From a checkpoint of a small masked image model.
Training: soap at rate 0.0015, 16500 steps, batches of 256.
Data: trained on flat shapes of many kinds, plain or patterned, on busy backdrops, 195000 training examples, 21.7 epochs.
Rows from block 5 of the encoder of a small masked image model, named by matrix and row number. Rows with one number belong to one neuron. Each number is 128 + 24 x the weight over its row's rms, rounded and kept within 0 to 255. All counts start at 0. After the name is the row's rms in percent of the matrix's.
Before each neuron's rows are labels from the 100 images, of 14848, where the neuron reaches its highest value: "responds to" is what is common among them; "peak on" is the class under the peak. Only what is clearly more common there than usual is listed. The data: flat shapes of many kinds, plain or patterned, on busy backdrops.
# fc1: MLP up (encoder.blocks.5.mlp.fc1.weight, 384x192), inputs 96-191
# fc2: MLP down (encoder.blocks.5.mlp.fc2.weight, 192x384, transposed), outputs 96-191

responds to: frame
peak on: frame
fc1.115 065 [125 138 132 127 156 126 147 119 126  87 107 115 170 111 102 130 134  96 112 100 133 138 159 135 144 136 110 103 149 115 137 143 123 162 137 134 119 132 127 114 123 116 116  64 139  84 148 122 122 123 111 164 107 148 161 127 168 146 113 110 131 104  98 125  99 128  99 139 129 163 166 170 140 135 135 118 106 122  67 169 135 107  87 122 140 116 203 126 189 142  97 146 116 117 190 150]
fc2.115 074 [107 119  86 134 122 124 102 140  84 188 156 120  98 136 123 104  93 162 127 133  99 151 129 107 102 121 172 150  99 112  98 134 118 106 152 150 133 139 131 126 159 137 140 131 123 157 116 121 115 122 122 121 161 124 114 121 113 104 115 141 137 154 168 139 163  95 184 126 154  85  99 122  80 151 108 108 140 151 184  89 142 136 160 108 120 140 102 139 118 120 162 127 138 167  34 121]

responds to: count: two; square; largest shape: square
peak on: square
fc1.254 122 [119 124  84 127 126 105 104 128 170 115  95 109 121 122 140  93 117 166 118  85 153 137 158 104 107  95  91 157 143 153 137 104 163 100 148 159 121 130 135 129 123 135 170 160 139 107 172 134 122  98 126 118 109  91 157 121 110 124 191 119 104 161 156  91 142 136 139 124 151 122 124 131 158 129 145 140 152  86 135  82  98 187 141 139 100  98 150  64 156 124 109 144 124 143 127 135]
fc2.254 110 [139 130 138 137 113 153  92 126 127  88 107 102  78 132 151 112 140 153 126  97  83  89 103 152  96 145 158 135 121 130 161 166  89 140 149  89 123 101 102 126 119 108 166  89 123 162 146 119 132 153 179 100 137 130  95 143 110  99 142 156 126  88  75 132 127 103  87 114 143 138 154 112 120 155 150 137 141  97 131 151  93 187 119 148 113 112 150 139 107 147 136 152 147 116 139 131]

responds to: frame
peak on: frame
fc1.261 096 [ 92 182 136 118 161 119 167 150 166 180 141 136 153 125 104 126 126 140  89 165 122 135  93 123 149 114 116 143 109 101 134 118 100 176 135 135  97 109 139 147 104 130 154 140 104 109 140  79  72  96 166 120 159 143 117 111 121 109  75 147 153 146 166 158 147 110 126  97 125 101 163 113 112 178 130 114 128 129 114 138 140 111 121 157 124 102 112 102 133 149 136 161 105  98 130 145]
fc2.261 093 [116 118 151 144  89 124 123  88 116 125 125 121 138 113 143 137 130  82 125  90 134 120 129 120 156 136 193 143 127 135 139  87 168  88 114 143 140 145 120 130 122 137 136 100 144 142  97 119 131 157 100 181 134 158  99 118 139 146 154 115  89 106  82 119 132 115 153 125 152  93 123 117 118 109 142 125  93 145 179 183 109 124 116 120  80 121 159 134  88 112 124 112 101 130  96 111]

responds to: frame
peak on: frame
fc1.292 132 [112  96 160 109 128 120 129  96 102 149 174 135 116 133  84 117 120 110 154 173 100 120 160 117 157 134 124 140 124 104 134 147 167 127 124 138 149 168 152 179 105 118 153 112 164  90 115 123  91 149 148 170 136 105 150 118 127 113 109 137 140 156  70 119 156 165 109 138 116 159 128 120 175 118 127 151 140 101 131 145 130 139 126 116 165  60 123 158 113 109  99 156 132 111 143 155]
fc2.292 131 [115 137 162 143 145 130  95 124 110 130 111 136  99 150 170 118 133 101 123 128 165 133 129 143 102 138  92 158 111 118  94 121 125 146  77 156 163 100 131 142 118 145  96 113 147 152 151 127 164 137 134 132  91 160 128 140 134 191 120 143  98 109 103  91 109 118 153 146 146 106 145 160 135 118 123 103 146 148 164 128 123 152 146 163  87 174 142 171 162 144  97 128 115 140 108 131]

responds to: frame
peak on: frame
fc1.88 115 [150 158 140 111 121 124 114 136 160 135 130  90 130 139 121 168 110 132 119 152 123 142 133 138 145 116 155 134  96 168 106 112 152 129 111 166 130 127 153 116 153 136 129  96  85 105 142  87  65  94 124  99 164 145 140  87 128 131 175 142 139 103 142 139 133 130  99 117 142 114 141 129  89 127 151 104 123 122 135 106 112 117 127 130 138 130 117 141 119 183  99 135 103 148  70 108]
fc2.88 113 [124  91 162 147 148 101 137  93 130 153 137 158 102 147 131 121  89  68 145 116  86  71 154 101 147 153 146 111 136  80 132 127 162 153  94 136 149 147 124 147 109 125 125 116 161 121 107 111 145 118 117 127 121 130 148 135 131 154 135 149 156 112  86 106 105 160 140 133 108 120 142 105 119 119 137 119 153 145 114 130 140 139 128  99 103 121 130 173 108  68 106 103 150 108 176  89]

responds to: frame
peak on: frame
fc1.183 119 [107 167 107 131 121 122 111 150 112 152 123 118 117 142 164 103  95 140 114 125 135 136 106 148 138  81 144 122 134 125 155  92 126 117 146 125 132 122 124 124  99 137 109 129 140 141 145 103  86 142 162 120 142 136 127 136  91 149  75 129 128  74 134 160 105 114 140 116 153 114 124 104 123 134 162  93 132  81  83 153 140 110 113 163 133 156 126 129 125 137 134 150 122 117 149 116]
fc2.183 111 [128 104 156 127 119  78 169 146 169 119 105 122 169 123 116 183 158 105 132 132 158 128 149  99 102 123 158 152 104 127 101 141 125 155 156 135 132 139 147 100 166 112 137 102 121 118  95 146 158 109 127 138 120 127 120 124 157  93 121 157 101 129 131  81 149 130 103 134  62 158 120 161  98 150 123 147 135 149 156 103 122 117 126  88 135 145 109 115  91 156 103 138 168 157  89 136]